Rows from block 8 of the text decoder, named by matrix and row number. Rows with one number belong to one neuron. Each number is 128 + 32 x the weight over its row's rms, rounded and kept within 0 to 255. All counts start at 0. After the name is the row's rms in percent of the matrix's.
# fc1: MLP up (decoder.blocks.8.mlp.fc1.weight, 1024x256), inputs 129-171
# fc2: MLP down (decoder.blocks.8.mlp.fc2.weight, 256x1024, transposed), outputs 129-171
fc1.695 112 [170 143 147 106 111  87  83 135 185 151  94 128 102 110 101 134 171 146 137 157 151  78 111 146 118 149 172 171 200 123 105  97  97 132 133  95  98 137 103 142 131 110  86]
fc2.695 113 [130 159 116 125 140 151 129 101  87 134 130  20 125  91  34 134  95 133 143 126 122 124 141 148 138 179 164 163 194 119  72 120 152  93  96 131 123 133  97 159 141  86  86]
fc1.696 096 [126 149 131 141 103  80 132 132  77 180  67 116 112 149 135 144 133 168 192 143 129 149 160 131  86 121 119  63 168 123 108 131  65 145 143  91  98 111  89 152 140 118 121]
fc2.696 092 [148 148 139  71 131 118 124 143  99 187  94 167 127 152 149  72 113 145  99 163 124 145 147  56 106 103 135 177 228 119  72 119 144 101 158 145 105 145 172 151 153 125 195]
fc1.697 122 [169 135 167 148  78 150 151 119 106 142 103 147 114 168 152 175  83  86  69 111 107 107 187 169 164 136 184  64  98 151 153 149 153 143  99 133 151 130  84 145 157  88 148]
fc2.697 134 [128 153 104 126  70 145 128 136  95 105 140 135 112 129 176 137  55  77  61 128  94 127 149 114 157 151 162 126 108 110 173 160 171 124 172 121 109  95 118 164 179  91  77]
fc1.698 100 [162 129 192 119 135 210  57  71  96 158 137 111  62  98 135 114 117 216 146 101 133 135  78  77 176 152  96 137 133 123  41 100  86 161 110 162 134 103 192 122 118 162 107]
fc2.698 102 [150 124  36 177 116  32 155 145 135  97 155 132 124 135 157 145 114 111  79 140 140 146 196 134  87  76 183 118 139 182 137 186 199  72 119  98 166 150  89 163 127 110 111]
fc1.699 085 [106 141 146 144  97 165  92 177 125 183  89  85 137 163 137 122 103  97  73 150  96 135 114 152 164 138 117 100 130 122 148 131  94  89 191 121 221 126  88 100  96 144 133]
fc2.699 093 [137  86 105  41  89  80 153 130 126 135  48 143 162 116 152  99 119 105  79 151 122 114 141 125 163 112 126 108 174 163 112 149 147 127 164 139  98  80 125 153  94 142  96]
fc1.700 123 [142 175 169 140  98 186 127 118 176 178 158 131 149 125 114 102 129 137 118 135 141 164 125 125 120 110 113  91 127 117 114 188 107 116 183 117 158 121 108 168 138 104  92]
fc2.700 112 [122 140 139 177 167 172  91 129 121 167 187 157 128 105 105  93 119  64  92 167 115 150 118 127 128 145 111 156 120  96 102 222 134 180 159 123 162 113 160 147  92  99  79]
fc1.701 089 [156 112  97 171 145 166  91  74 140  96 137 134 150  98 155 146 116 100 147 175 182 117 138  99 123 102 106  81  77 111 150 104 137  99 182 159 171 140  79  92 163  81  75]
fc2.701 089 [133 130 198 148  62 143 137 117 105 119 112 132  37 113  75 139 188 156 120 106 130 106  97 138 104 125 135 196 133 117 108 146 111 172 116 111  85 128 174 134 149 161 216]
fc1.702 090 [139 202 148 128 131 104 141 155 117 118 193 133 154 186 173 155 161  96 188 148 145 148 121 155 120  54 110 105 169 132 118 192 111 109 107 177  76 135 148  94 107 145 107]
fc2.702 107 [130 132 100  86 135 137 101  86 153 110 161 127  77 165 110 104 126 101 100 149 123 147  89 202 124  77 155 115  62 103 135  98 126  88 107 178 124 116 116 156 106 119 171]
fc1.703 086 [121  95 134  96  73  61 147 164 104 149 177 109 133 106 131 136 125 114  70 124 139 160  97 128 156 200 147 128 142 150 197 137 140 104 160 114 187 128 146 160 159 149 186]
fc2.703 084 [ 98 127 175 150 181 141 110  96 106 148  56 125 116 122 135 141 112 112 138 155 139 130 107 128  69 133  56  81 103 138 116 118 112 135  88 211 166 149 121 114 126 115  87]
fc1.704 116 [109  77 141 144  80 116 128 125  87 134 152  83 106 130 110  64 104 125 158  49 133 124  92 146 138 125 178 121 119 100  92 109  96 166 181 122  91 152  95 124 144  76  97]
fc2.704 128 [173  97 154 120 113 116 149  94 132 135 148 134  99 100 111 140 100 131  78 145 166  91  97 103 120 128 143  78 109 100 104 131 106 173 120 121 140 105 190 154 120  92 121]
fc1.705 100 [138 132  78 136 134  66 100  99 134 185 120 107  74 141 150 177  75 145 136 160 174 138 163 214 137 179 125  83 116 189 116 164 113 152 153 110 139 127 128 124 132 148 115]
fc2.705 105 [113 167 164 173  97 144  98  95 110 114  81 115 112 153 205  89  95 142 101  85 177 101 131 112 174 127 114 154 110 128 111 109 112 138 121 187  62 133 143 112  60  77 218]
fc1.706 087 [161 128 136 183 151 107  52  89 113 120 139 157 135  98 126  91  67 106 162 153 125 127 201 106 194 148 206  90 137 140 223 113 133 153 108 114 117 200  87 100 141 137 143]
fc2.706 087 [134 122 115  64  85 151 179 150  75 121 123 158 165 127 172 175 167 154 104  82 119 142  62  88  84 154 103 193 101 144  88 151 134 137 143 134 121  84 176 180 122 115  82]
fc1.707 125 [161 144 123 173 221 135 143 147 142 119  70 134 130 132 104 157 180 147  90 140 105 115 143  84 138 187 157 164 140 159 117 124 109 126 153 134 152 136 123  80 192 118 109]
fc2.707 118 [124 129  83  75  77 122 129 111 137 136 182  75 128 140  92 131  83 186 190 128 157 176 127 138 109  81 105 143 121  43 105  91 134 125  75 141 128 112 134 179  62 121 155]
fc1.708 095 [147 178 118 176  96 118 163 146  96 130 169  67 170  56 114  78 223  98 132  89  94 118 118 162 122 119 151  73 167 158 119  92  71 156 172 153 189 159  92 133  61 117 101]
fc2.708 093 [154 159 174 156 123  88  76 172 101 113 148  54 184  97 152 127 181 147 152 136  94 110  84 130 144 105 175  32 118 100 140  75 109 148 107 139 123 116  99  83 172  92 125]
fc1.709 087 [192  93 164 158 173  83 144 149  94  94 132  97 108 156 145  96 140 126 211 105 188 112 126 124 103 120 166  88 157 177  39 130 125 145 109  77 125 188 145 128  96  73 114]
fc2.709 089 [144  99 107 134 124 145 133 100 162 141 129 101 139 108  70 142 149 123 154 182 124 177 104 136 146 163 107  96 110  92 148 128  64 117 172 136 113 121 171 126 180 143 108]
fc1.710 087 [115 135 181  98 137 179 175  91 124  85 139 155 105 134  73 183 158 113 136  87  63  96 133 133  94 146 166  97 146 165 116  87 113 121 145 185  94 130 131 109 134 102 170]
fc2.710 085 [139 125 111 128 168 160 126 127 135 113 110 121 110 148 128 104  71 137 186 147  94 131 147  83 113 134  75 111 181 102 190 141 143 106 170 153 124 138  88 128 174 133  72]
fc1.711 128 [122 107 151 173 130  95 185 100 119 101 154  97 153 122 108 110  92 143 150 114 147  97 154 144 159 151 139 147 105 113 169 127  86 134 116 136 120 103 182 119 151 117 103]
fc2.711 131 [166  54 140 151 136 103 110 104 122  86  88 126 111  90 141 129 159 176 118 128  87 132 141 159 153 167 147 146 129 111 115 143 142 188 102 139 131 113 179 126 111 106 153]
fc1.712 120 [180 133  97 139 148  89  80 136 132 126 110 145  53  85 135 134 149 111 103  48  58 125 113  56 122 123  93 133 137 146 120 146 150  96 119 154 137 123  82 141 138 160 163]
fc2.712 116 [ 98  69 151 119 108 146 137 104 136  99 132  75 168 186 119 129  95 136 141 178 190 146 159 110 168 169 155 118 136  73 135 163 132 148 152  95 138  41 157 142 110 121 102]
fc1.713 101 [135 110 168 169 145 112 129 117 172 141 146  73 119  98  66 119 131  93 106 140 140 102 100 105 100 163 123 113 125 146 122 129  89 172 113 174 105 132 151 129 148 156  72]
fc2.713 101 [108 151  97 150 126  92 145 129 152 162 155 157 154 176 154 104 164 151 157 122 134 191 148 157 175 105  71 152 135 122 132 130 103 112 196  88 149 118 104 113 143  96 205]
fc1.714 089 [161 179 177  95 112 160 125 136 101 176  68 118 173 135  95  94 127  82 142 124 110 136 134 167 129 107 125 145 137 190 106  89 104 119 116 154 129 108  63 147 166 130 100]
fc2.714 089 [114  77  99 109 180 156 148 102 122 153 149 154 104 108 136 159 183 165 155  67 114 163 137  95 127 173  84  68 167  82 156 138 225 132 148 131 131 107 193 137 119 122 160]
fc1.715 109 [130  86  92 150 126 184 116  80  76 164  63 160 111 131 117  91 125 128 134 127 180 119 194 134 111 170 150 146  84  86 120 116  89 125 190 144 128  64 126 120 110 147 127]
fc2.715 106 [130  95 126 122 116 144 122 128 116 173  37 165 132 159  90 191 136 147  99 144 172  81 145 110 138 142 146  99 116  93 129 104 135 108 165 106 125  76 132 151 177 142 133]
fc1.716 106 [143  97 105 130 117 127 159 140 162 147 154  90 105 138 101 114  92 151  86 128 165 115 117 124 127 140 177 117 155 121  83 139 112 122 139 132 140 129 152 108 102 163 134]
fc2.716 101 [191 140  75  95 107 129  93 111 147 146  59 127  98 156 170 125 140 175  94  97 108 146 139  90 127  82 100  66 143 179 139 157 142 109 173 120 120 155 114 139 102 135 143]
fc1.717 088 [141 160 167 127 109 129 138 110 112  37 145 151 146  88 123 143  78  40 130 128 131 127 132 116  92 100 152 157 115 102  58 111 145 117 156  99 125 103 121 175 193 140 135]
fc2.717 087 [134  76 110 120 106 122 133 119 112 190 115 115 142 176 125 164 149 141  86 170 117 184 167 149 139 149 108 122 138 161 157 106 162  83 118 166 144 108 116  91 125 138 139]
fc1.718 122 [208 139 157 116 155 132 133  89 149  90 109 106 141 135 138 153 109  81  84  79 125 137  66 132  92 123 152 128 144 134 178 108 129 116 152  56 112 140 104 132 164 120 126]
fc2.718 124 [141 124 144 109  93 125 153 142 122 115 157 128 148  75 172 156 103  90  95 155 107 129 126 105 101 103 155  93 174 154 141 143 164 108 146 129 127 181 121 106 157 114  74]
fc1.719 102 [149 121 122 122 150 116 142 125 116 142  88 119 115 124 127 157 165 159 126 116 151 193  86 142 131 140 124 132 135   0 179 107 138 152 153 178 138 160  93 114 139 158 116]
fc2.719 109 [ 73 196 132  72 101  94 133 108 103 117 182 127 119  89 136 114 152 107 151 122 139 106 159  82 131 167  98 185 138 163 113 129 143  98 186 129 146 114 125 137 151  75 121]
fc1.720 089 [139 126 130 156  93 142 106 158 167 163 134 107  75 144  97 113 140 179 127 134 141 125 159  92 124 121 121 116 127 144 120 185 129 145 172 178 116 122 149 160 129  75 169]
fc2.720 088 [138 105  57  76 188 116  91  85  87 126  82 138 129 183 150 143 128 129 141 125 132 166 132  89  81 141  47 196 126 133 113 144 110 107 148 122 155 147  82 164 130  91 142]
fc1.721 096 [176 105 160 113 243 159 116 136 109 102 111 149 143 126 142 139 154  75 120  78 133 143 127 111 168 132  99  94 103 204 173  84 125  93  97 164 174 134 109 133 133 115 150]
fc2.721 089 [103 100 123 151 179 141 122 108 119 128 146 144 127 111 106 158 168 139 169  79 117 141 142  98  83  64  88 151 103 129 104 123 130 132 121 144 207  76  63 171 139 166 116]
fc1.722 107 [140 103 101  32 128 110  93 149 155 122 130 139 112 155 168 120 131 117 129 109 133 163 147 120 106 111 174 118 115  68 126  80  58  88 159 179 143 137 188  94 157 118 152]
fc2.722 107 [123  69 125  95  74 153 142 152 167 167 145 131 147 142  77 112 145 122 134 122 124 124  94 153  99 160  93 172 117  95 144  73 146 118 169 114  91 170 119 112 157 118 115]
fc1.723 106 [117 199 162 135 107 149 137 136 154 123 139 118 116 195 200  90 125 137 157 105 139 168  91 130 160  94  63 141 140 192 107 112 150  86 104  44 143 153 112 115 118  88 144]
fc2.723 105 [153  92  83  88 104 157  49  89 115 172 137 129 135  64  87 141 159 147 114 183 134  68 152 146 121 129 138  80  99 139 168 170  71 167 176 217 172 119 159  99 104 143 129]
fc1.724 128 [135 172 146 130 128 153 129  87 118 137 228 109 124 139 155  72  77 171  90 166 158 147 125 147 125  51 150 124 132 144 153 107 149 141 153 102 133 134 106 109 120 143 112]
fc2.724 121 [106  85 144 108 132 161 105 181 125 144  55  89 143 126 155 147 180 100 166  73 128 106 136  79 148 157  91 166 137 144  90 171 164 129 113 108 142 103 159 129  85 137  96]
fc1.725 103 [180 100 119 132 135 175 107 100  94 181 154 130 143 160 205 113 142 178  92 142 113 154 181 135 103 162 110 119  80 127 123  99 112 135 174 150 129 109 130  66 138 127 143]
fc2.725 112 [100 147 123 133 110 149 137 136 157 117 162 120  87  93  87 138 105  80 190 107 126 146  77 147 135 150 197 155 121 123 101 137 187 156  94  89 170 157 144 159  93  91 148]
fc1.726 089 [184 102 151 110  42  92 145 102 145 157 128 132 152  82 122 101 166  98 107 114 114 141 130 128 118 121 109 161 207 134 141 168 113 126 112 173 163 186 182 131 153 124 179]
fc2.726 097 [100  85 161  65 138 103 161 163 111 124 174  99 140 122 161  96 118  87 137 124  49 182  82 107 126 116  98 104 127 121 164 125 192 102 182 165  80 184 158 106 100 166 183]
fc1.727 084 [151 130 138 115 143 143 106 147 127  86  73 121 144  62 106 108 138 123 120 118 128 125 139 158 181 175 156 150 130 174  99 134 119 104 191 127 124 177 175 152 167 166 116]
fc2.727 090 [158 121 109 135 144  83 110 185 105 109 124 102 158 129 126 131 147 106 107 104  93  97 113 124 100 118 144 113 139 115 157 170 176 147 118 116 134 157 206 176 130 106  74]
fc1.728 078 [130 162 133 160 163 137 133 171  94 139 155 170 173 140  95  90 122 107  97  97 143 105 116  97 145 129 115 108 111 147  69 125 106 167 128 172  71  87  66 114 143  86 149]
fc2.728 079 [172 109 106  89 176  99 174  80 111 109 131 144 100 179 114 195 146 136 119 111 121 198 138 152  96 110  61  96 177 104 113 126 145  76 113 101 157 175 122 115  97 208 127]
fc1.729 105 [ 93 153 151 125  92  85 113  97 130  95 154 162 187  86  92 156 132 151 150 100 109 177 131  86 125 110  86  94 153 130 193 169 147 109  97 158 102 194 136 161 145  82 111]
fc2.729 102 [147  81  82 132  85 120 153 149 147 138 101 114  90 129 113 125  93  69 125 164 158 122 161 144 158 215 193  79 122 111  79  77 127 167 126 119 149 100 139 104  92 129  98]
fc1.730 114 [182  59 185  94 151 126 107 138  96 103  91  98 176 144 137  21  77 166 124 104 149 117 119  99 109 132 137 120 155 140 101  79 128 133 139 104 143  69 154 122 141 156 137]
fc2.730 110 [128 195  94 172 143 127 140 131  93 152 183 159  96 155 163 155 137  96  97 177 166 160  98 101 178 130 135 105  89 101 148 147 102 144 117 119 126 165 133 169 132 150 113]
fc1.731 118 [130 113 138 101 130  62  98 130 112 163 119 153  94 149  86 149 139 142 145  81 133 167 113 112 171 157 173 103  74 170  99  88 144  69 113 150  88  85 127 121 147 152 152]
fc2.731 121 [137 106 136 147 157  54  73 144 198 104 157 151 121 126  89 103 101 140 126 137 154 140 105  71 166 138 142 153 113 143 150 103 154  90 120 163 101  92 164  81 214 144 111]
fc1.732 114 [111 156 128 146  95 157 128  81 149 141 176 148  97  95 144 135 116  79 147 133 137 118 116  53 160 151 131  78  73  40 160 119 142 123 143 171 135  63 128 131  94 138 122]
fc2.732 114 [123  89 136 142 118  92 165 147  98 143 155 121 137 168 101 132 122 154 152 122 140 149 144 115  96 138 105 151 119 169 129 100 111 152 111  87 128 164 145  95 109 105 135]
fc1.733 106 [ 74 109 146 177 119 101 162 101 107  88 140 142 106  95  68 124  91 108  96  95 171 164 121 115 144  71 141 119 109 202 144  93 121 134 159 160  74 156 126  99  78 168  89]
fc2.733 087 [148 131 124 162 103 139 107 123 127 168 193 129 107 136  95 179 137 146 140  81 104 152 148 133 120 160 111 154 123  61 140 145 184 114 121 169 135 159 123 108 155  96 142]
fc1.734 095 [135 182 115 125 104 106 120 157 155 192 157 120 179 125 122 107  53 126 126 101  76 122 130  71  87 126 139 146 112 118 144 124 164 122 156 162 120 168 124 105 141 172  82]
fc2.734 100 [120 103 124 146 130 138 132 129 170  81  94 187 130 107 123 134 189 134 132  98 166 133 106 197 148 117 158  91  97 126 128 123 108 111  65 136 110  56 165 186 152  90 148]
fc1.735 110 [150 158 170 116 127 145 114 157 127 114 176 116  90 168 153 160  51 109 138 159 131 165  67 148 124 161 163 155 151 125 120 108 108 100 108  86  98 123  89  85 147  60 184]
fc2.735 102 [ 97  98  96 157 111  94 141 147 115 104 132 148 160  95 130  81 192  93 165 119  99  79 205 133 113 129 124 156 105 108 133 138 153 163 156 164 157 136 141 182 100 187  76]
fc1.736 101 [116 106 169 121 167 108 133  76 125  85 119 102 127 125 149 124 104 108 156  96 116 125 170 159 124 152  99 154 122  79  79 137  79 158 166 157 161 112  89 157 145 136 117]
fc2.736 112 [134  85  73 151 125 138 140 163 117 165 129 152 141 167 144 156 143 141 103 157 155 168 125 101 155 164 128  95 121 177 158 109 128 115  93  69  86 154 193  71 180 171 129]
fc1.737 099 [141 175 142  61 166 129 182 141 147 110 122 113 123 102 125 140 123 110 177 124  97  66 146 105 168 136 148 128  99 138 145  73  94 155 156 142 129 125  95 111 172  85 132]
fc2.737 099 [ 88 118 127 152  97 119  93 100  88  85 110 115 131 105 150 135 140 167 149 100 143 128  89  81 113 100  45 113 102 172 167 141 173  87 154 115 144  81 115 134 207 115 129]
fc1.738 109 [110 114 129 171  73 196 129 125 131 157 110 161  68  53  71 165 104 124 151 178 111  82 178 137 201  99 139 166 121 150 192  97  73 103 121 166 113 122 148  92  89 113 130]
fc2.738 103 [125 136  74 151 127 238 113 119 106 161 149 146 157  87 122 117  55  89 132 119 144 162  84 125  88 129  37 155 112 129 153 167 129 112 124 138 139 141 133 136 163 108  73]
fc1.739 091 [188  76 148  97  79 164 132 123  91 122 100 109 118 118  99 132 124 106 165 131  94 154 121 159 155 162 179  92 110  93 125 130 136 138 118 176 156 110 145 135 122 127  91]
fc2.739 089 [123 130 121 109  98 137  94 115 169 172 118 102 134 187 158 133  79 183 128 152 178  59 126 116  91 163 107 110 119 124 123 150 155 132 141  64 107 116 120 164 177 125 183]
fc1.740 101 [115  82 115 160 117 143 153 111  83 132 151 130 103 168 106 151  91  73 136 122 147 162 137  76 151 175  96 103 130  89 132 111 124 129 147 157  98  81 151 145  71 128 138]
fc2.740 093 [ 87 133 174 148 120 145  94 158 122 171 115 139 155 111 110 127 120 165 170 113  94 100 140  86 144 122 132  74 136 132 131 134 155 133 132 108  92 171 147 111 105 196 147]
fc1.741 088 [115 151 171 113  59 133 105 126  96  70 108 151 148 216 134 161 111 115 142 107  83 103 117 134 117 154  78  95  77  78 189 153 105 140 186 142 138  79 181 115  81 145  66]
fc2.741 085 [ 80 118  99 111  98 100 147 110  99 198 117 142 125 123 127 106 151  95 165 146 113 116  91 157  41 129 134 190 138 178 133 119 133 101 134 147  90 122  86 154 113 171 188]
fc1.742 111 [169 161 103  71 184 156 155 137  94 125 116 141 120 123  94 171 126 160 106 119 110 138 104 207 139  89 181  97 130 106 153 161 101 151 142 151 131  82 116 124 165 141 153]
fc2.742 112 [163 170 155 128 151  98 119 121 134 118 138 138  72 108 143 125 118 116 116 130 104 165 135 115 128 101  90 131  93 168 145 128 138 161 153 148 175 136 177  65 119 113  73]
fc1.743 097 [102 104 165  59 152 124 136 104 149 135 119  97 181 148 122 139 180 134 106 112 106 105  63 112 144 123  95 148 140  80 157 122 139 185 147 145 103 129 107 186 138 152 118]
fc2.743 107 [178 123 139 169  47 147 127 123 152 141  93  67 111 177 142 120  80 162 161 165 123 200 186 171 130 127 148 123 143 200 130 110 115 149 126  91 123 125 173  87 179 122 112]
fc1.744 087 [128 134 132 130 139 130 180 124 157  95 118 119 152 100 113 139  95  99  77 160 169 120 161 127  93  96 100 130  91 145 134 131 109  94 139 190 173 116 180 161 150 132 155]
fc2.744 084 [126 107 130 147  73 124  99  76  90 151  87 115 114 136 134  76 156 182 177 143 111 117 116 104 112 132 149 130 149 113 125  92 146 129 102 105  98 112 116 143 179  95 111]
fc1.745 108 [118 147 140 137 153 120  88 166 142 130 136  91 120 106 113 116  76 110  95 157 117 133  64 153 136 102 127  88 134 173 110 112  76  82 133 170 190  93 148  72  89 140 202]
fc2.745 107 [111 149 150  86  90 176 110 136 111 144 175 136 118 148 107 109 135 132  97  91 172 135  96 132 136  72  69 169 132 116 120  94 121 163 100 182  86 127 165 147 155  90 125]
fc1.746 084 [138 134 108 118 194 135 122  87 170  96 107 137 146 185 120 105 191 123 115  83 127 125 130 117 103 127 157  49 125 182 157 156 120 104 175 104 202 149 154  98  70  90 169]
fc2.746 083 [106 144 120 156  95 133 105 162 166 101 143 109 141 138 140 150 120 125 114 169 118 141 118 152 119 109 153 191  42  65 125  87 121 147 132 107  92 127  84 200 104 110 135]
fc1.747 079 [ 91 111 132 136  90 105  98 104  83  98 172 187  90 117 131 125  99 133 113 117 114 112 101 109 105 151 112 183 120 162 114 106 175 148 136 170 151  78 111 123  91 144 146]
fc2.747 081 [ 77 152 173 129  80 117  84 198 128 218  90 129  88 125  51 147 112 113 162 124 138 166  89 143 102 117 181  96 108 128 110 141  89 132 116 105 151 135  87 200  98  58 136]
fc1.748 089 [121 103 147 129 163 106  97  84 118  46  87 150 133 118  90 137 120 147 140 146 132 104 129 132 197 122 113  85 137 154 123 123 132 149 131 132 161  90 121 160  72  94 160]
fc2.748 086 [150 117 105 163 158 138 126 141  82 145 128  97 184 153 127 149 132 117 143 115 104 132 134  91 156  88 117  95 139 156 157 134 127 112 121  83 123 101 113 145 140 126 125]
fc1.749 085 [ 90 113 110 189 104 148 123 152 114 105 150 103 128 148 107  65  86 145 165 117  61  95 148 141 171 114 161 121 170 124 155 122  80 130 108 112 128 195 113 123 117 160 131]
fc2.749 087 [178 121 130  70 172 101 102  99 150 171 121 169 116 125 146 174 140 161  72 105 165 131 108 118 119 137  80 129  98 142  81 160 146 128 142 158 113  92 115  97  81  97 157]
fc1.750 100 [174 130 173  74 169 117 153  71 112 136 121 150 162 140 113 108 154 106  99 145  72 150 133 131 124 111  77  78 135 126 161 184 143 114 244  88 136 158 113 102 130 155 143]
fc2.750 107 [124 123  68 184 137 147  85  61 134 114 179  88 112  92 170 173 112 115 113  56 194 101 135 124 139 198 169 166 109 113 105  76  98  89  81 144 159 157 159 121 208  79 149]
fc1.751 078 [143 115 116 117 166 146 141 103 145 158 124 168 182 172 125 147 109 173 172 121 125 145 191  88 165  94 117  96 128  66  58 118  70 168 157  73 168 134 133 118 120 105 190]
fc2.751 081 [ 82  77 123  64  94 145 112 180 194 115 117 175 167 166 137 144 151 165  90 142  89 206 118  95 157 192 145 181 170 195 156 152 138  98 115 125 143 151 122 184 140 118 109]
fc1.752 085 [188  98 166  93 149  99 134 134 111 113 166 104  92 149 124 156 103 109 116 100 123 143 172  80 124 117 173 116 145 192 150 177 104 142 166 115 104  78 204 161 118 150 129]
fc2.752 088 [131 125 102 224 132 141 127 151 159 144 138 176 106 146 123  82 112 135 120 121 153 168 171 152 191 123 161 159 164 139 127  90 131 128  79 190 108 150 135  92 128 145 147]
fc1.753 116 [100  89 108  71 100 161 120 132 114 178 141 104 105 183 160  96 124  87 148 102  94 127  89 127 130 145 169  78 105  92 121 106 176 146  60 151 106 143 121 152 115 205  99]
fc2.753 126 [144 155 130 159 135  70 110 120 171  52 100 160 135  66 115 144 146 177  92 149 184 107 168 107 129 118  65 160 125 190 140 121  58  88 202  90 166 104 162  96 115  57 183]
fc1.754 095 [141 126 101 131 141 188 159 125 139 135 165 124 166 158 112 149  85 101  84 110 155 176 138  95 136 140  81 129 114 111 124  78  83 129 107 156 162  62 179 164 128 132 131]
fc2.754 089 [172  70 157 133 136 150  98 150 178 134 172 169  90 119 156 134 127 100 172 103  76 109  97 133 176 151 154 133 152 125 116 169 150 160 148 118 152 152  66 116 111 145 174]
fc1.755 105 [134 176 155 123 126 158 185 119 108 125 143 162 120 121 108 145 170 129 162 100 138 118 136 111 135 137 133  88  70  60 153 154 137 153  96 126 195 158 102  94  84 103 100]
fc2.755 111 [139  80  51 118 152 124  75 157 123 130 194 168  75 166  77 119  62 189 129 162 115 102 118 136 122 145 127 109 100 151  89  98 149 158 170 167  88 160 105 118 150 112 137]
fc1.756 078 [101 176 164 113 153 123  91 101 192 155  95  84 123 167 131 108  98  80 151 137 114 143 132 112 104 126 132  50 101 130  87 129  89 132 176 118 146 109  90 109 194  68 137]
fc2.756 080 [141 134 119  80 118 173 112  94 118 106 149 146 161  70 100 106 130 159 145 116 135 107  94 103 104 106 131 123 147 103 122 134 129  49 108 135 133 119 148 133 177 255 152]
fc1.757 109 [ 77 107  89  88 183 104 165 128 147 130 174 105 133 141  76 123 135 117 157 126 137 121  98 131 105 153  72 107 173 110 113 118  92 181  93 135  99 132  83 219 150 189 113]
fc2.757 111 [196 154 111 118  75 144  77 148 122 181  84 109 139 104 139 133 142  79 143 128 154 174 113 157 157  76 157 132  86 165 163 124 114  62 161 159 142 130 143  43 134 153 131]
fc1.758 083 [ 86 129 160  87  88 126 125 130  95 110  92 147 126 141 133 152 190  73 155  96 162 100 164 130 157 173 102 128  71 170 163 145 142 174 105 130 119 107  95 156  74 133 107]
fc2.758 083 [110 136 154 123 165 181 112 168 122 111  95 120 147  96  77  82  88  98 138  85  62 160 132 117 112 149 133 186 151 142 180 101 125 116 110 158 123 131 142  89 105 123 109]
fc1.759 096 [135 144 158  85  82  86 141 111  92 158 101 143 102  98 132 106 140  89 186 128 167 129 168 202 161 103  89  52 184 149 122 115  97  70 142 151 167 141 150 159 118 170 145]
fc2.759 091 [130  90 145 146 149 106  81 104 129 153 143 125 142 151 133 135 106  87 131 139 165 114  79 160  93 129 132 149 175 141 137  97 148 104 135 130 115 149 149 121 117 161 109]
fc1.760 090 [ 94 109 103 107 113 163 115  63 163 161 178 143  72 171 146 125 116 117 123 124 159 159 130 128  94 112 118 133 118 132 160  74 105 139 139 115 128 102 145 150 140 155  83]
fc2.760 093 [154 126 141 113 152 148 165  85 155 153 103 103 168 113 173 124  82 121 112 133 124  94 130  97 113 107 136 138 100 151  73 181 139  90  78 156 132 111 105 192 120 226 141]
fc1.761 104 [148 171 150 137 184 118 137 172 165 164 143 162 161 227 116  90 121 108  93 120 129 150 168 100  67  87 144  95 168  98 128 202  57 105  80 118 144 147 109 194  85 148 140]
fc2.761 108 [ 97 113 115 149 142 155  75 106 119  96  95 163 121  36 101 133 119 156 137 106 116 156 114 158 178  99 138 133 150 147  84  64 167 196 160 126 166 101 153  30 131  81  93]
fc1.762 113 [173 113 127 105 102  97 138  89 174 137 113 134 143  79 118 128 129 137  76 168 112  72 126 146 182 179 119 122 182 127 169 101 113 127 135 147  77 101 143 136  97 114 121]
fc2.762 111 [144  87 151 125 134 138 147  45 126 120 114 104 156 152  89 123 178 192  53  91 115 131 147  99 151 118 168 116 168 214 115 170 124 127 144  84 112 114 110 122 140  73 101]
fc1.763 092 [143 111 103 114 146  73  73 135  57  71 179 119 156 169 163  96  67  49 111  99 158  94 140  98 105 190 127  67 136  73  99 146 142 122 126 108 129 127 126  95 143 112 133]
fc2.763 090 [164 144 107 128 127 212 115 110 108 160 171 132 146 197 118 120 166 155 133 140 163 131 102 195 126 106 112 121 129 191  81 143  93 136 156 120  94 144 118 154 115 120  90]
fc1.764 105 [127 117 106 190  78 132 133 150 132 168 135 100  89 152 173 128 205  99 170 131 136  98 106 107 135 107 126 159 167 162 131 136 126 108  92 173 125 136 107 209 130  93  88]
fc2.764 101 [111 117 164 126 117 130  98 126 119 148 145  89 120 102 110 124  69 149  57  86 144 114 151  96 137  70 147 142 148 108  98 140 106  90 114 127 107 148 188 142  95 105 119]
fc1.765 102 [156 131  80 142 156  42 133 143 104 132 107 130 138 124 116 127 148 158  82 131 129 137 115 134 178 113 113  89 156 151 115 138 100 162 146  89 143 143  70 127 158 141 152]
fc2.765 110 [ 57 115 188 124 117 160 137 143 137 115 111 129 152 126 167 129 119 113 206  61  86 155 133 111  92 158 147 131  83 113 151 115 201  88 188 149 179  85 121 158 112 111  93]
fc1.766 075 [ 94 121 122 133 160  96  38 143 141 176 124 150 109 127 136 172  95 121 117 122 172 198 124  99 125 130 140 159 141 158  86 125 144 144 153 152 137  85 139 147 168 137 161]
fc2.766 077 [158 116  81 163 104 145 122 137 156 141 134 116  97  74 183 114 133 137 148  76 121  74  94  98 141 128  96 125 139 135 137 144  95 136 139 100 102 113 117 161 135  74 169]
fc1.767 090 [137 205 201 113 163 153  78  85 140  81 135 129 134 134  81 163 117 171 126 100 132 127 136 182 205  59 142  95 190 158 114  83  92 144 129 107 139  88  73 177 129 143 121]
fc2.767 086 [146 133 120 126 183 116 125  75 106 106 166 130 123 135 144 132 142 103 233 122 152 160  87 100 163  98 142 119 155 179 170 129 193 137 149 153 200 146 148 117  96 100 112]
fc1.768 098 [131 133 116  88 138 107  81 135 152 192 144 148 132 149 124 133 125 119 130 113 133 150 131  83 165 113 118  92 136  99 128 166 111 132  48 160 171 125 120 200 157  53 202]
fc2.768 093 [123 119 134  81 120 112  81 177 159 131 107 140 124  90 161 109 112 141 141 154 156 107  86 106 151 160  94  54 111 176  88 156 125 136 133 162 143 108 139 102 148 116 177]
fc1.769 076 [134 119 133 118 119 118  86 133  85 126 104 143  98 112 134 159 119 100 142 100 151 127 156 161 182 163 171 120 142 160 108 163 124 122 154 139 156 154 114 130 125 102 152]
fc2.769 077 [122 136 134 109 125 204 185 182 158 174  52  88 104 125 115 148 134 136 116 117 121 142 168 111 124 152 100 153 142 129 132 104 155 112 152 121 143 140  78 150 158 193 118]
fc1.770 105 [145 107 142 125 181 132 119 153 130 121 116 134 182 147 109  95 133 110 129 116 168 108 143 115 167 166 149  92 174  96 125 116  67 169 129  88 126 151 145 115 150 103 154]
fc2.770 110 [135  98 125 163 151  96 155 165 101 178  96 116 132 124  95  86 106 155 112  71 120 112  74  78 160 120 192  79 137  79 103 136 122 162 131  69 141 129 150 174 120 116 165]